config.yaml
decoder_tie_embeddings: true
init: "kaiming_normal"
one_sided: true
Rows from block 7 of the image encoder of a small encoder-decoder image transcriber, named by matrix and row number. Rows with one number belong to one neuron. Each number is 500 + 25 x the weight over its row's rms, rounded and kept within 0 to 999. All counts start at 0. Numbers have three digits each.
Before each neuron's rows are labels from the 100 images, of 14976, where the neuron reaches its highest value: "strongest on" is what is common among them. Only what is clearly more common there than usual is listed. The data: numbers of one to four digits printed on busy colour backdrops.
# fc1: MLP up (encoder.blocks.7.mlp.fc1.weight, 1920x320), inputs 0-106
# fc2: MLP down (encoder.blocks.7.mlp.fc2.weight, 320x1920, transposed), outputs 0-106

strongest on: length: two; the digit 8; first digit: 8; last digit: 8
fc1.684:497520504503483506505530531475478474513489480490500499518522464462533544486468497508499511501526529497461496453526517471490531509537519504483521529516492505469511496472502510506495473477479486510494513494511533515491514474531451479522481440488524491514511515452466482537501544525471475519507453489478478527498474500540469
fc2.684:522494513512520514519471495513473517503491502487486498460563498482496495504472489471449514464485552478528491520504495538481501463481504502488487435506529523464528505497473506521527495519550474510503507542530473513474445519492519520497510508474439520475487520458578507462477498524491526520528520512553533466528508524482545

strongest on: length: four; the digit 1; the digit 7; first digit: 1
fc1.415:491522493512503506500464476559443497516518484517461490494498514519483463495458541480505521459515505508494494510582521477512542474505465505508507513505469509493498567512467519473513515436506521500528478492496476473544531500533563495462508532475521517472493496497476483510507515539511485498509510489528523528498510535523548
fc2.415:479524494484487506481512485458497494475472528486489433498472467512479468507515488521554509512481491501496494459482510548496500502500529492539488510479468493462558501514561513487488541504528500487523474496548507496489485470494492483545513478502467497544514491501550474527526536473516469514496517490511529502502497496452506

strongest on: the digit 7; length: four; first digit: 7; last digit: 7
fc1.702:492493512526526465473484531536487481556480503491476478502498496458514484465507486519467485522504499493556460520540491505497504508485482474490489466509529470551518500500503504451471507472498482503518485540536510479467501471518495469509500478475506525468512528464530520521481525444481527538517469479479542522471478520473504
fc2.702:481507500482554513525523497505487532558557456407518512497512491471505530506463485503476469493485534506493541487505486468498485485510501519465516484503501478496484508501523509506525528499543489515564487517489490468452476475493458478487496482430546505547475467424507499471503533494515516502489514529545492501476495493487520

strongest on: the digit 2; length: two; last digit: 2; first digit: 2
fc1.154:514497502494473528522494514459516496484491525508486480477510514483512500448569533481503531503522467481513480490466526480523544472489501519459483496486517495475491469518497502514483517479540520500516480481498534519527476478490476512508494502498526454502506517444530508476495481575450508480464529488507481496452503524487543
fc2.154:485483521487540475464510513485476518492478495509506496437520502480498490530488476506487516498468501512515504466501505514501471485508520459504525503464484484494506457477516493542461515521501509494470497578520514491456437507521480488488495491517489495476491510465457495491501519508513499501516482528492518490506491496508522

strongest on: the digit 7; last digit: 7; first digit: 7
fc1.447:509459484567482545505469527518494469512501496531515474476521504454490474474552497488488508504498448487483490473503518479507477545542494494529497476510465500488522500533516501474523501459521494503516519494525502481535487498451497504489569488479507499480528517475498514506472534460504491512496502492443513501480436471490523
fc2.447:471485481469565472473479482488513515551529479460484548511513500501502524546470488480495458529490485465482503476514487487474478509519504490513495511506522497473494493486496468482483480494510460537547486565499509486529457475483503488495481531495528481520515502479527506513515523503491488480482523555544532507491480471500553

strongest on: the digit 9; last digit: 9; first digit: 9
fc1.26:429524519505478498501529536514505517510477533484531478465521491510502508504517473506557462512501493516480493558501506498497487540481517485538469547513477463481457462539452486493502510546475521523479570518503515495537546530505525460516516549498481498481482517523485507560468493504507488497502517477473480497500510563477520
fc2.26:526508469518556521504458502522506482547502504443446487514430477508521464504508556476492510479494471494486554491517504452493533565488503503502513488531586489506476465507509482444522455503502500492499457503514537440511518514486518513483550504455500478502469502482566497503493503477496460511502519508555496475516530486435474

strongest on: the digit 5; first digit: 5; last digit: 5
fc1.50:526494525502495512494498473526507499503477519515513480519497502488527501516510504486548519471503457467458493498457526466524468469484523521488506445495512500507492490488500482515542522519445498522513486496458501507505491465510504473475444472502521505484545473471478446496517500502538510487513480486476485553533511535492504
fc2.50:513524492517481514496558495509516523497539479516499523523506520538512534509472460509509483448500509492478493573497496510518530508511483520486480538541429515489488490539499496456501509515427515486520525472547448480522529501509466485493477493519526455476494491535458500470491469523505462469520511494473470504507510509506478

strongest on: the digit 3; length: four
fc1.733:518512482543543495523485531465508513524515521547535472494464470453504492510507502476488476507500520495509515513493514483517513502487550495508491445480529492514445525488492490489444520513453478526521506508518495519463518532484553502485442547496476492502501494493497529529498525524544495528491510505554520491522524513470509
fc2.733:501485484519471508483464504472485471470476525507516506422501471547523460521517488544498540477494478487519511482542524512547485514531508466483513479503512548541459507485497492502504489496516503447465479468519507539481510531533467519509505465503504465492523484497494521454484449473507470498510491478492486515520492476471501

strongest on: length: four; the digit 1; the digit 0; last digit: 0
fc1.728:522484512467472481506494523474529474537536475529573526474526504518497507487491455510513476524517498501517473520515502497487496530550523472490490473538454487499534496540413535526533524477517452527464460484496514538505498536485494472506449529514477495493462491468455474520521470497471497483496531528472481493485515553465511
fc2.728:511497457523517465486466481482520518467526468492499519552479523514513538525471502515494484503522490475512497466470481514560518482505488485500538525465527525502475509521503521501509510500561501465512494495481495508534506511506490484495519514518477479486507489517514538477487519550484517500514492466457467544493469520473485

strongest on: the digit 5; first digit: 5
fc1.347:479497519533518506513535550511550500455486487499490496529533523495463473499502502507493500459479514496487507517548489504561464505469497521446505461469476519485477501529521478522516520494472472504532508483480520481505526518553467467462451459467557525429478434521434499502513495488505481479490537495495520530508491496516496
fc2.347:521523488491532517462485485543491522477506490467510570561531513499491481485479473492478499546517523469476479467465497469516518500496501483511524565514463506481491509526484486533499487503504492500501525557498515552498499469502507474480462475494493485479509490556479470492522474524468502495523531480489476505500482483529521

strongest on: the digit 1; last digit: 1
fc1.367:506481506516493479451514552465506513480550530509500504488446510482522553524508492548541484546469472449457565503511470517535512481502527482466479469481493484479474544526513482504534516506539464531468513489509498506537485503502564510529485507510496481480489477472470503494490499504518496467508503511471507538484515516492472
fc2.367:501469498516510543547468459458498492511530458474528503522508491499517458482525511515533564490533532474552508525499515550511466500523520500562479487478522490482499512496501507495514455493518473485498461478542496503520483503486512490530523524480502486496499546531465512494463475487475523492503487522483521493507491541446509

strongest on: the digit 9; last digit: 9
fc1.393:483504514519458495501506498452510512516502483517492520488461515516516584521519489478486513467526472545466487484462560467473469477536480501514465480576505448533512545471524511485492496525487510523484497488442509498507478523473497499510476501519521458494547509515462508474524528471510510485456501511465522529517496530547577
fc2.393:478465520469465513517543510525517527501512453511496562489499480479512529526492487522499502487460530536493499506540503509512511510508475493479484563486459471474504485494465505510504506487449526521545506485471486541463533494516498523512477502497503505498497503484418504494499511512477473524504536490491521497494486486484477

strongest on: the digit 5; last digit: 5; length: two
fc1.22:515538526540528460469512532454490471487475521493465539453510558499467471485503482482488486518524467512509498487499496508489489499502480500502518482466480531515472511496524505531550489472520488480523508554460496532514504532510497483502469528497522518464517530482543510496499526527473469487505499530483482485480535535476501
fc2.22:523488524478542484564504501533509517490511508498506520473487498527529463488493462483469483512493516531462502517487519527519541512491479535508496507466487439538520469455520490474490518503496509489522477493476496436523525517539454483485476498477439463498488524508496522490525493538504511497542500465518486483512519507545465

strongest on: the digit 8; length: four; the digit 3
fc1.557:532435481515506549506473477498487485469479476486503485517490537458484475496501504530506518451513504536542496520550465519512542531526500513492484534566489540497522502487489528507458496520516519480503503511513510563489459469485500548494539508531528488491515488452487498470527529529458538437498471495495494543471498449505506
fc2.557:487480485486454519494532518517498519498484504552524506440478552531507526495500507513539508501536515543512481501461521485525461551534490517493472445539514489483463498520507491507503481508495507494507480466471517542473506498483517513511525548462486488537495478545531490519476499487501551464486506497491522489483498515481502

strongest on: the digit 2; length: three; the digit 5; first digit: 2
fc1.576:533482481496512499531416466481505458517480537521515493468495461481512506511484503446493466546539497471556484489508531516499483504445497476467513464518499462504456484533495482499543478491515483478550503467494526501460498485513497507472462473467527466470490544502516504529489480532512474510487528544500470470479517510493526
fc2.576:567516518513542461490538582528513518503469493553488534480511511474548475513513505483489542526449499493463501501497513482526492493471510531487504511487521581447520467498521511530511476495524495484503518495487485580507502468497480485494492516525462513466514514498416468489516503504481504484500512534498504517504502516512487

strongest on: the digit 9; first digit: 9; last digit: 9; length: one
fc1.261:512477510477512523521525499510516512498494515479503474480457496490509504553492494481505444549488547519502491507483502503465537511506543565473501466527504511512427476516502492509494505515467485521462524475507512478524507512506503468505464529458492527523504535512484531531516498497512483496484524473495489501488500512496503
fc2.261:509544519489513533466469509508495535556510500504417511499465474489507505507492557493500504475473458539487561518548496486494499570479497479527506513497521471478519493495509463466499467510501512489503458525499541393503517523484520487498502516492498451535481504513528512505453528490487491474530503534513501455502518500472489

strongest on: the digit 8; last digit: 8; first digit: 8
fc1.364:512508482463483532508497541484486508499501527517519543518503513489495511492474473528486501500520516519526483497493474512503502493507481501502461533514521489482509533492506500500539505518483461454484534544478498465450479483472462444471461483465541516514498486488481481508487477501477502492482487542520471512526507490502539
fc2.364:505497536511468564538511509504493566490506493489440492473537502484527497523484497457517506525487476522522476543471496462512473557482464524514491501505534520475485449512469502512524516465502487496507476473479508532463496486480517520536488513507479502503465488537549504534448522499497500499491487506483527497506530527502474

strongest on: the digit 8; last digit: 8; first digit: 8
fc1.252:503511525502518520553513502475491498497526527484484474514510520510484521459507492517509504476507521542500476488485456473492512485503510526457488475528481533473498466492503529567533514454462509507535451507512483542459466442492507524480481507486508524516514453506489526496536510519496534488517457484510512512466509549526529
fc2.252:511464479509529509493530479508517541475454511493534533470511514466517498464484517488555471523516512504503481537496527520485505521506518499491514479496541485508485507533497525508492487512517513455540503463515511573467484514510469532487466496490494490461513495495505475486518516532494506480489521502545509487504501500496503

strongest on: the digit 5; length: two; last digit: 5
fc1.110:487483476537461500493489490487458494509490509507508501488549527504464499471464527481496464523507508491494511534496508493523482464473494476478515529508482524509513463508556466481430475480481496528483552457496502503482486492536495517478505480496506471470515492457477485482465510518460472492512536482537423506512540451504509
fc2.110:493463535475534498465518509547500508515454502554515504506506516517535512473502453488482500499486521479511480498495496528496454502462489529523481494468435443540549484498463474492529528482469508502508517516490508439531497495508492496508531498501503486474482493504499497502513476482532482474536506501512506493503481538536455

strongest on: the digit 7; last digit: 7; length: three
fc1.649:512449510522469524487490541552503519509502510489524515473512455487486503470497515493491447496513517499531520479492542442503539566477484481532514499533522488502508501518526462476495476484502502492542502510492534530499522467502528526552506473457499543481542523446538512508517515527445461500465514505440510480502504540491519
fc2.649:479501501486528457459486509464488546545515451473521524501531534501521496520449488516527519526487510458485503537538483499450466467500520507467527496501510508487483525533479507481531481506553472522518488507496502474499439480479482456486499509457490457524503458500494511497525526492506497509458522586508523484500500482531544

strongest on: length: four; the digit 8; the digit 6
fc1.573:518489505468454494473503503481515479512505470527499539480474547511548527503525527498520502466523516501492516513503506473457524486544451477487511488519495506519513506517518505491525527491492489498482433510516525522501495516538504485480536477485525501538457446484479522460489488503494506457526512530513513500504495512495482
fc2.573:462488501507425520526530528511497519501546484529522507489551516474502542514465472555527503492504522534471484502533475523522499496505462507449494517524485505496519515532457496536497502503488508477527500495441488518460508482482490511525483547481473512495543488498457524493492514500489485504507500484497501511478499483520483

strongest on: the digit 2; first digit: 2; last digit: 2
fc1.55:528522507514514495510530500485489502504522498509507510512485543505482526497468479512550522507538512515497497476510504521528511491468520545503483532511479494517488461470462502471491480502513486497521507506521498521506523461484517503530514476493466503470484528453482487499512522530492517521513503536511504519507492509496508
fc2.55:477487503478555528533529510512495478575476517462517462445472476496486533454532504507435476512474475482493574493482489528513490505492521472461471482517498488492456491539520455486522522503509500501505457486483500488510467503490490536479493517455492516521499469481546523469467500485511505499543502511548503523506487475492498

strongest on: the digit 1; length: four; first digit: 1
fc1.626:524489492528487458562467501512512468446509492523521520504527510527502499512462475511491503526527528493490512509516491458505446476445529506571515440483507512526460519566491535494456533487494503480475503526526523561503485474496491459524558496486492519472449497475475526498508515467507537491475506523505500547521482513490502
fc2.626:490500452497537510536477524484492470478505466478520490527546538515463472510507484499486452530512502445499484440474487524545514512508523487511543503547445511458503494497505516487492504522566481501498482506520515468538480480483523465504508508530537507489479466501506499514483507528484487475522493483493528537520458475483517

strongest on: the digit 8; length: two; last digit: 8; first digit: 8
fc1.737:523502526492498499514470494525486505473485485558493512481516513450476487428476483477467534513528485477531467473511487491517491502510497496516498528507514484477502538523500507452521488494506487511517481521514544500462482514513473473518478479479494521471552501457501496497497488488482511495480497523503438485517491547546532
fc2.737:499465529472532562533522503510494536533519478487481514530531525496492528525529523481504508503489525537470505528463483483506529525473475511496488503501472506488447460536483495504551546469483507513522512507490519501522527491488522517492483493498501547489467461514510522500507512517504511501535501512498519488525510513503502

strongest on: the digit 1; length: two; first digit: 1; last digit: 1
fc1.113:457491464544497511465445498472509509533541518526510532508453501546533503509492495515507473472489516443438504445503477486464507473494469527481460526471487531531477535547495485486519526492508472544496500524546464492514476539512534512519449484466486465466517548490463520473484486521462500517536481504455501546506512460488492
fc2.113:511526518525567494529520488505469502497505471485487457501474490503493445456508476477477467501480462495532537474484494493499484501493500491528494500515461469507505485456511486485488497511500503494487502493479471478508542520502508437512533503503467500486464523487512493519480501483485521524544487475547526480529521530485516

strongest on: the digit 7; last digit: 7
fc1.667:507523498496518483507474498516502510521501514473514509480479492472502455472495542465490514526463517496531508526476546495531538544507524512544533489500526466520476472511496501512485483541506511471495524516502461533488486468491523490485503538554488502464494507484542494508474524511503471502474470509486523461491545530444494
fc2.667:519478495507536513434495566490489469510491523518464484472498498497499478510501470503491543490481465471521489485505512503556486495488538505483491473504514572504452461511491523498533492519500487469477517515517522473473441533481474485465508474486495485445487484511534511463480455503472490500489467523499529499501493498477507

strongest on: the digit 1; last digit: 1; first digit: 1
fc1.124:490500500494531479486557545496472457454476475524517482482571479485471555469508490519503499507471486500506518476484492498505493492486483507496536529505467477504501505489519536475472490514511456511482535522488479511453460500481533494481550477526509489463467502452460510508490508521535519506496516536514510494565491505540487
fc2.124:506477526547486477516461495551510509524442534472481537531502502499514474501501492476495537512473541480517493496473505520521473500452527512530487439541494506451485504479460541514539461484538522493484526485520502487539484504515464520536492535485524488487479497497532505494477501499487486501501505526514518449514528507541479

strongest on: the digit 9; last digit: 9
fc1.268:493489480486545531511487470558487481479481481522505500481516488481494495497518497541452499542515502502556498501453485500470516464523518520541532553528493499485469452488502527486479469550532496491449530489460514495472479497491492493494518531503506538454496491487510472481488472498512484488487490484486477489498513503494499
fc2.268:500524505479488537553462495518523517515503531489460516501535495446537471506480516467456498482472538473488506508497493469512554541472485509499487503523513481520438501464486507465503484474461527532478483515491524459515536555508497497510488510432503486486498480509501493496494513512494517577511516501537487476506539564492511

strongest on: the digit 5; last digit: 5
fc1.390:476513505499490489492505508496490523525497533486503489493503500507535503521532538487545507533524524466453491488442536479514514545486490536499483481507491508476483486528488463540457457480468494516499508554494512501519550523493493482504529517481507463493442507522510536553490497493534511524489526450479541480466524495456540
fc2.390:522494493493541558495470500507487488519521487481447486491468489500501473510481491500503515466485478487532553463521503473540453498506541475487514524521513529546420455521488488466521488514476540495476476458513510484497523524476512497453520479455506492441502490511565481465490469483504455514550488517500500481516514489458484

strongest on: the digit 2; length: three; first digit: 2; last digit: 2
fc1.673:485526463500562490478465513484528495484502520525562525501476517534475478504520481522547483530480505512520502493524492503499459518490507503512507518488534503513478491540489516487502514507496485517492502511470526528551522484505480531452509517497515485453523509534446476470515556540497485518491503526482501489500455504498503
fc2.673:553516530517517504523489498507501479495544505476482523496531522493548479485486492478467518502533516545489492490503504506533539469510471510491516541492506508523541502461513523486535496498525530492502539492500453541500485502514477506486489487497443505476510517541496520473504497522464527466529539512517470501501528541514483

strongest on: the digit 2; length: three; first digit: 2
fc1.227:508530514477534484500493482520459502505483483447503484503494488454472525510475523527499473502501563500508516524501484475491502473540518480504509526525480476542453478491506495470524493470513529471487500535442494459490479520505510475521466469512503473480522479443482520522517516562483520484499479481510456500488471462535512
fc2.227:517475531527477480510519500503521549527505503492531539544503512497538491510520489447472557520506503541475477539490496523545462477485493522466485486540496523472552508523519556498522530483531492492510523497553484549518496485523493479490490486494531485523485498545457543489486483437525501468518499559469491486499517522509508

strongest on: the digit 1; the digit 6; last digit: 1
fc1.226:457487513470581477484511494468484528494541522528521478509503497496490458501491512463507529511530514529503477502494474501458487442506549489485479543509509501478494482485520471534527488472570515480518541541487470505468520507481490507469551505498528496474481479521506505485482423513521554474478534487520508548520501486481491
fc2.226:512497475497498491496525540535497514523439517482447512478509500505511501471475473485532530461477498493550502500463502487516499498505432491502484518457493496472557483493480491518518458498463506481475496470531507495498459494493489513512509509486457529495499483479558490529478503545460456518497480495518490491482520502463470

strongest on: the digit 2; last digit: 2; length: two; first digit: 2
fc1.375:539571528463520533479510505497497473548491501536517536473467500471535492484486475470481496538489540507520535493462491470462491493528506529524521514539498503468441484525503490504487474514535527475481509518447488546482475528498475467538544517486495523483519495492535498493524491489534488477458474488470519495501493482496489
fc2.375:507525491495496485468517525491499494487495507452446487468536471482514480523498502469517533502505500510554473470512512499491471503462551511486491513493449520492448444520539523511516482477481515516498496517508488449529491526488520487476521474497444489432481503506473502478529486542471473525514486499515516467511514529460501

strongest on: length: four; the digit 1; the digit 0
fc1.423:440509516500517503470478539464507549522538522520524500486505520553466547472547489539493509502483482516504495518464506467502455472502523481455507530511445477494513527513479556515527499500518523497500507497543512502530550457509503505492487506550535502473478516503485496498544453536474494511541543533510472482515476527457519
fc2.423:494524511537513449543510441478522479480533452504517510499498486490508465484479494503478494525529536495531530529512497539469506476523466489536515509490533509492523509515495509497501523499535513498506481482480498525514479506506487498534513537496453537499502557512469530477477515529475544502527492477452484521512489533511508

strongest on: the digit 3; length: four; the digit 9
fc1.116:562523511532506516525521527527526473490477538516526471482511503495503526518495492486541537490489449518459526539467480465522534516509488516508502509495502492477484484518462499496461506529453500524509497498532522518489463527529452502480482510492486495517442484481497527521495514512507531526497538487517519507498470507460494
fc2.116:498493475471496515478445506473487518475512510498467489469482483479504470535510485555475539525479475487513516480505497519540514473526476458499511503488535544510514511466521495551498500508517486464522485515508512546442536526523524529463488508485506470499534490474499505478470467487499496483528483499461507490494503521528519

strongest on: the digit 3; length: three; last digit: 3
fc1.577:511510515517518518490485531498532468525506501485519490493450462480493503504520488534532499486494489495502549519516489466492504533531512532486495497460506513515468521496529538518492510514476499533502485498503491515457500473529541534483527459536520518495482512463559493509513530497493508524525504506486468542497495464492452
fc2.577:488545552478500513455542546472493508508459522536492480524483487537489495501465503501459515497518474530505509506530507496527525493505520540527482513544469506503501483488528486457489513487481479543492479495526484481499525508513493491498499539530516426546512499552534470506530506498501469459509515504520509468503491523468481

strongest on: length: four; the digit 2; the digit 1
fc1.663:515514496501525519503576497473513486498521458529510478542512492487449467483523480519454447502535502495461463503529522454557501438534522499472534509505519481470477531482502493488518565464484491536460447524539492526471477488482496485486503508513500476485459483535517545440511500500475492462533528514500470517465488536498485
fc2.663:488542478509517475521507525485488495498491471510508461466501509515508480510518473497481495517505547502507520486468508508487531490481484484522522499542488489486489506506490504480495529525574505478526485507461512464503481495554445501535492540469475528514480489454508495473473543544501523492506491444494541527524492524489518

strongest on: the digit 7; length: four; first digit: 7; last digit: 7
fc1.639:491518515504481506519500503520536485494497474522484526491528497463435477505459524496535436505515551476506517451534490487508527505511529530497514491513562506523518487475451516455466502477523493528539536470483523512500530522506465504493471488474507540475558472459467501523478512494468514504470466520474513503485497501503467
fc2.639:501501535528525456511487493462510461513555478460519493527537478516498466505500486489458509517509534504515502516504502524473501456478513536477475464528536506483583521499508510470504539500513490514497504527538485527513460503502490455512537499492476482524480526451513503477457531480513490491491488502474519506499493518514531

strongest on: the digit 8; first digit: 8; last digit: 8
fc1.349:520471496477446501526533505532539474529497479511489476454522463456500483523490495478509473467477505529489514484520519501502516502480483491455500510518486450497473491513518499482509484517449507527497501509522508511448540507518507507504535496521460551472518488507485499520453499524496484514490509514504466535511500478521504
fc2.349:513494515538514508520435455506510534538542433435521514520513532503505495507477508497525476496505531526506506531475491479521482473538501516490511487496554520507526488496484545466533507498548484486529505510504517536486482496505471491507502502417533494534490436471504506503484481504502493512496518533484515491496508504484533

strongest on: length: four; the digit 2; the digit 7
fc1.401:503482519495498549480485508464510492548476500530522469467522477465491486469537482520514498522527518486531519488487481513490478487498519536517552464492534501478501511467521504497504537513541498485497529519481518509461495474476485502471527468492515478525506508462521496482514519463522539493503505494498513547475513491504478
fc2.401:469546513470508522514482487480505520557510490494525516460505560543506480550507499522521503521492461555486534496502511498511539557499495498504506495470501475530444464491463464486482517494547505484527500488519516428542541500535495480494476546480479516494536518460477526512508534466504502511491506532475504462502474498508548

strongest on: the digit 8; last digit: 8; length: two; first digit: 8
fc1.140:492509480532483534541539479455487472524485496484427514486523528458457528481496482521484526489533575524541520468478484501526510537515478540495529527516515513485480491454497504536461513527512488510475500528509533518457498493514484532487497479464538507482496489496451482455540504515480495503458467498475491506536490528519505
fc2.140:510527506482515568504503541526501528490487513529484524474507497479480494493489517444503521522509512516511482529513502488476513539472494532522479433528522454454452458516474506492507483526520493510539470498493532534469519508482533526523490540476465515471481513480547510525470517475510524484536511515540527467511499528468518

strongest on: length: two; the digit 3; last digit: 3; last digit: 9
fc1.89:520548481498498481488507526506528515513496511495499516479456501483553511490503495525519509474492513525481500555554537458510492547522496506471486480515501463498510505517520457563492503467491482555456457522472503541500542524513522499521475535478493518556501485493577492540470481474529533528512514533547506480480533522464495
fc2.89:512501522511555523519481569490491512459463527501455476457523499498507493489512499515478534500470466448547529503501504502544458475521497482482530481473525554506468482486491527538504496514488501488492487533521510542446453518506523519483500498481507486509507486477487503477483469473483524504528493495501518507508482455470520

strongest on: length: two; the digit 9; first digit: 9; last digit: 9
fc1.657:513484504505436495537474508519505458504467511476522483487493492494528507510482459575476469525498492467502495494523491464523470486506512548494473521484501527474466462467501520522521513450450513473491545521498509507485537502469518478543487497469525505514500499454467478484512507470474515528453564505521454502509490457494488
fc2.657:522504512520528514551504505474502535465475496494448536449517500514524509576509544503510515506447505562490503503498503502508496511513508487513481514477522476471542489482526456467512461499521535502540480453503489400486494467502495525529514501494499459521493486497489507508488517518497486468525450546483497501506521507541487

strongest on: the digit 5; last digit: 5; first digit: 5
fc1.731:502504476489486514570504567482512504523484535513478537494443472458496476481484520459540500538489516490446536530500503482504480528510515478499496467514463479487474470474493518485466515522477508467568492498495495489512526535478496528540514524501460486488488527494523489519467487492516519504545475490516495484499498534473547
fc2.731:475500499471471529423477490455484523503511500513503474447483475542503471527497510542533522487493456506517501463545519504534539524498557484518497553489526516527467471502503491513500487520492490499455518550494523422529501489490491468447470493489469485492501488505498524481517469482500463501507490501500484504507496503508510

strongest on: length: two; the digit 6; the digit 5; first digit: 5
fc1.429:496511519539494511561468510543575492472504499507529478509459484484533521510570504476512505520496481495521503549522525485537523500523450524534524518525466458529536512455491532485503498483475513495485453513498482462496511499539530471480474495483564536477494505514469515509514493511469486533512479521506510514460494537504495
fc2.429:497473509503500468515540478463504507520448547490459503503477499502482473523492495485443505479486486558469478493470503527488542483557502509499455556455495473494555508483539492483476506485504514493527488499532485506481485532531498530520498514513494501558505476530521477511557502517511455527519448472535502505506517502473514

strongest on: the digit 7; length: four; first digit: 7
fc1.418:499482534497508516551482536487539503507531470549499502490467463471526482501500501538525476552530528480469440518516537476464488458538521476564498456483478522472474498473508463508512494514521454523533487491503496499467499501457521484517468506495489508496510498459480534502463503500525511510504537498499523535504516531470499
fc2.418:473472459507533440555503487494505510582526493453553528527502500473497539525485506496474490469515515485473514515473490519507491506488488501525505492519492483533510507529502465510497491507490508505510472524525532485533490488509515513493493488487528525519484492495488497558456548503524488522486506510501526521491490480530512

strongest on: the digit 7; first digit: 7; length: three; last digit: 4
fc1.694:480477494542500550488493515505511492477501512494489457505518498475492490485514523488512472528553510496495473487538538461499439488467510526570508491495519537434487505525516482464442525476469551514479491465504511529531528534518478466486476475461551535517492486520489502524463525465515535505525537481507489557450466480492523
fc2.694:492541498520501463511494434496492503511480451510512472490546489534474499493497454489434476481470567467470490473431497507515534453480480487511484498518447506489507542480521533491495539507548487489517497533517504482500502474540504490520495522488504537498484482479513523497514494547511485491497450443510513528513491508498487

strongest on: length: two; first digit: 2; first digit: 3
fc1.111:497541507477506513469499493476495503481497480467503509450478470489514521515522535442496477484507494470519505539475524499539467459511503517500540508521499472519473480499489465514523504484444488506539502484499495539572488536544492501461456485495507504502498507501461471495444487449544538525494539509516511526496464487479501
fc2.111:497490484514526507531522501499482506452530496501514544522567519505499491459492474491456452520517509501496492491476520518491518477490500494513512530512420485503482516471512514547512498509521511510531526488522498511507525462470495495504484466516497577465484494519471495550564480566470534467547479493537483539495492521511502

strongest on: the digit 3; last digit: 3; the digit 7; first digit: 3
fc1.459:514518497559473544492475514448494532514519541440556505520507476501501464492506544466521485493512495528503522504533540488544507536515522460469508450476528488471498485510517563486472524525489519514476462476503526462515457453542480512500559488466497522505493514469511495532469471531514517481537510478461482539492483491485489
fc2.459:458512479479554481434494552473499501531502472496461489499474477530509484549460488538500515504468471473527517487497493497477552494487533533496498478562503515505495488509527472450519490501489450501520509552512486451502478481452500466485488514496496452528486507444518493475522531463506495486497519509502556500486480472520553

strongest on: the digit 3; last digit: 3; first digit: 3
fc1.307:483546537492518492442493481534516551500516504525525479492480497497519504479470548527524456471476479502509462514451519492505476502494486517512482479520465477491485514534535547526460481509539516521481507494504505507488514488510467505484515553462507502491520500504541473559521502504469481501514482503549492536494528496515481
fc2.307:522513492507529533498537546487524473541457534520510511485492507504467494488508480484556500489504447535497513513523499460563506504507509535522496483510528521487525487495508482460505494507449505455519522511507517512484486488487508481496523495486491458472468462516508497489504481543504496470513480497535469462499502508442487

strongest on: the digit 9; the digit 8; first digit: 8; last digit: 8
fc1.309:482456507470454517528508443476502496502535508529472501524500521499442502522503489521482473508472513485500462519498494475493485493479495495482510495500503481516454524502503428464490488494504522513517483547480545467466507521461488509524500484524515461464523507533438511503509445448506469482503486491487471495518530481526520
fc2.309:484522553481473527514543541510511516518459491487477548480494514475531526474503500479482516476509512535484461515522504504505531511517474496489479537497507493492511489478455531488512530468452519525514481476528457564463535485519486519510472515511493510522478479504464510473487501523497500496525507483496485510499496521490475

strongest on: length: four; the digit 4; the digit 8
fc1.532:538475514522488472520518515472495499493509472490492538517526517508509508454489503495544477480546513503538462490465505535524532501497507523514521494526501497494536491520465504516495526501527488499482496496463550567483468455464567507502537486520495514503467517507470497471502493530510488474554475527470521499487447456500508
fc2.532:474462458483514504494504506523525493474510514517522494463491519507515510472479505509505522476492518463488484488482509512508481525493517492485494452510554534507433489528508487498501445516515504443522510470513498517482485528485473511542488563477483484499504470498483522485488494495493511463493504473492530492509494517480521

strongest on: the digit 9; the digit 0; length: two; last digit: 9
fc1.54:517521476505506479498520530470488536523473491472497467488508530495524516487501526499469480463512483511425525504490516485536516508493506465517524489540510496493482499552539499442531495481482516485485504503481506508486477480489501469495514466541553461560495495520494505503483521452479460455495520550505503480529485452488539
fc2.54:460471492454475503486552503486477447485527488539526515531468520488495532556489498499474495541527538524485468523532480521475498475506465537499482498530504501544522508504495511523473514485495497535529520503465456483482507485482515463472503558521531495509541512497414525526526499482505488491487511521479516494499501470480488